Rows from block 2 of the audio encoder of a small encoder-decoder audio transcriber, named by matrix and row number. Each number is 128 + 32 x the weight over its row's rms, rounded and kept within 0 to 255. All counts start at 0. Numbers have three digits each. After the name is the row's rms in percent of the matrix's.
After each channel's rows are labels from the 100 clips, of 14976, where the channel reaches its highest value: "strongest on" is what is common among them; "lies over" is the class under the peak. Only what is clearly more common there than usual is listed. The data: short made-up English sentences, spoken by a formant synthesiser in many voices. In brackets: how many of the 100, against the usual share in percent.
# conv: width-5 conv (encoder.blocks.2.conv.weight, 96x96x5, each kernel summed), inputs 0-95

conv.15 092:103121078141155122118139149137171170079109113040166144125143097115173118104089129134136118141140154103096076178137144069103126200167123073125120146173144124135168149150092094120095120103141143166069130072104185079130166100111111177081179099084176135190120084147150126134138156102137162153
strongest on: clipping (32 vs 7.7)
lies over: /n/ (30 vs 1.4)

conv.30 110:130119101138085073134103094161149148122134103106100178053151111155114177137126081128098156069199155158132126118152092125145145127146109094158173118171078147111216132096176113121111164154132088093138086102068113133150126163119174172141097085094175181145108081073127113120161160159117152123
strongest on: clipping (69 vs 7.7); pink noise (29 vs 9.7); white noise (26 vs 10.3)
lies over: silence (92 vs 50)

conv.44 098:158059132099081099127124152132101082108117147062160112127104077080145030108144181098096130161118076098147097171108120180090083127175170140127156146069091125130126083145107068181115119173133139125134146126074144088144127181096105134151122163136152162131087150089137126148171099110104146114
strongest on: /æ/ (79 vs 35.4); /ð/ (71 vs 44); "that" (61 vs 13.8)
lies over: /t/ (72 vs 3.3)

conv.73 095:100124142106154083063156085157137199094162116121146158170096182121147118153157091165148137157136085179105155149127142091131037110077101144104135114109148168139073102119155133121129155161139110136101119072122097175095118108099082098125076143067126139173141125052149189123090106102117107154
strongest on: /k/ (69 vs 40.3); /aɪ/ (62 vs 35.2); /ɑ/ (58 vs 26.1); "my" (39 vs 14.5)
lies over: /k/ (42 vs 1.8); /aɪ/ (39 vs 2.4)

conv.55 121:121131139140159186077148128169106167133106065160101167128159102120132131110158126128102255111121139131133134125085104132131142118154105080138124151096131086154147093157056117094162162161113102134168099126078188139131124114093143138139180088124140182117173094094159152165055126099125148164
strongest on: clipping (76 vs 7.7); white noise (26 vs 10.3)
lies over: silence (94 vs 50)

conv.27 102:123094141131158164096166129065096138069102148106098112138091141186158128104160104167108131125150109121091164100110149164089153169107145132152110176146140140129084098105089179158145131108147141103144122210117015119152123135123149050125127149110099101184052131075131126105099147115126179134
strongest on: "every" (43 vs 14.4)
lies over: /i/ (58 vs 2.8)

conv.10 113:127160106129163111102081123187111122126124121092090142180156058162067137097138162167152154134119185155145147140092148128075116124189118126089096163171120127104140091102152085083129109121088162163128148123107185092055166134102151184091167086119125155189164144101114140091191110173117129140
strongest on: /eɪ/ (57 vs 28.2); "that" (39 vs 13.8)
lies over: /ɹ/ (25 vs 1.8)

conv.3 098:091133148076142140119127121094136083136185181105121149172103164161083115105136087095177107121050162116108179111131156156134106194063124129158134068101135162166114101127166196155145115067040111151138130114093091135125092136114177150134104154174143109136142177095118106165103145141156099113
strongest on: "where" (35 vs 12.9)
lies over: /z/ (45 vs 1)

conv.33 092:132126090103139046144166163086148145143136165157141118149126101128159122082134119147120039156123131109172145163139167147123127157165119168092125159127185170093135158147125142163103058067118146098112160118142137101118119105109135124133222090131145088156067080110120141074184111114110187075
strongest on: /ð/ (71 vs 44); "that" (37 vs 13.8)
lies over: /ð/ (46 vs 0.6)

conv.52 099:068097153196132192149100133091169110101150108092094156082141139154216113159121108137084112150156084112139151116082162120130078112147138141101133122186152206152138121088127140168175099075150154155114186157152150123165122104093091096173111076128093076153162087113145115156121142147136151153
strongest on: /z/ (77 vs 48.1); /b/ (72 vs 40.4); "his" (42 vs 15.2); "me" (26 vs 6.4)
lies over: /b/ (49 vs 0.8)

conv.75 104:099058052113139115137145057174148158090147129167119095099121126081137126105134157130106170083117105143105104123130135095143087124151142108147069149143103081117121137095158166108147085091076098081093092118135162127131130066158144153169157075121152165116132124125144142012132121128075083090
strongest on: "a" (39 vs 13.6); "every" (35 vs 14.4)
lies over: silence (88 vs 50)

conv.26 109:113147138165137106114174077101159160124079086159154074138148142097094107113100191112166119100084152131123185061125168140161155121168101135132159112163149137120121127049132098162120125111141152072189146142197151093134151149174104187082151079124142193097136138148121107126075123155115083094
strongest on: /k/ (80 vs 40.3); clipping (30 vs 7.7)
lies over: /k/ (62 vs 1.8)

conv.21 090:174078126154128102075151152120110108172120166146158146110115111085176141091050177069147099155117114106149134139134130154144113183156153164075159142101111142074073129124125112130092067177115090087086118151120090119150151160139096147126142196133143083086049074157116148100129169123156164149
strongest on: "that" (34 vs 13.8)
lies over: /ɛ/ (36 vs 2.3); /æ/ (32 vs 2.1)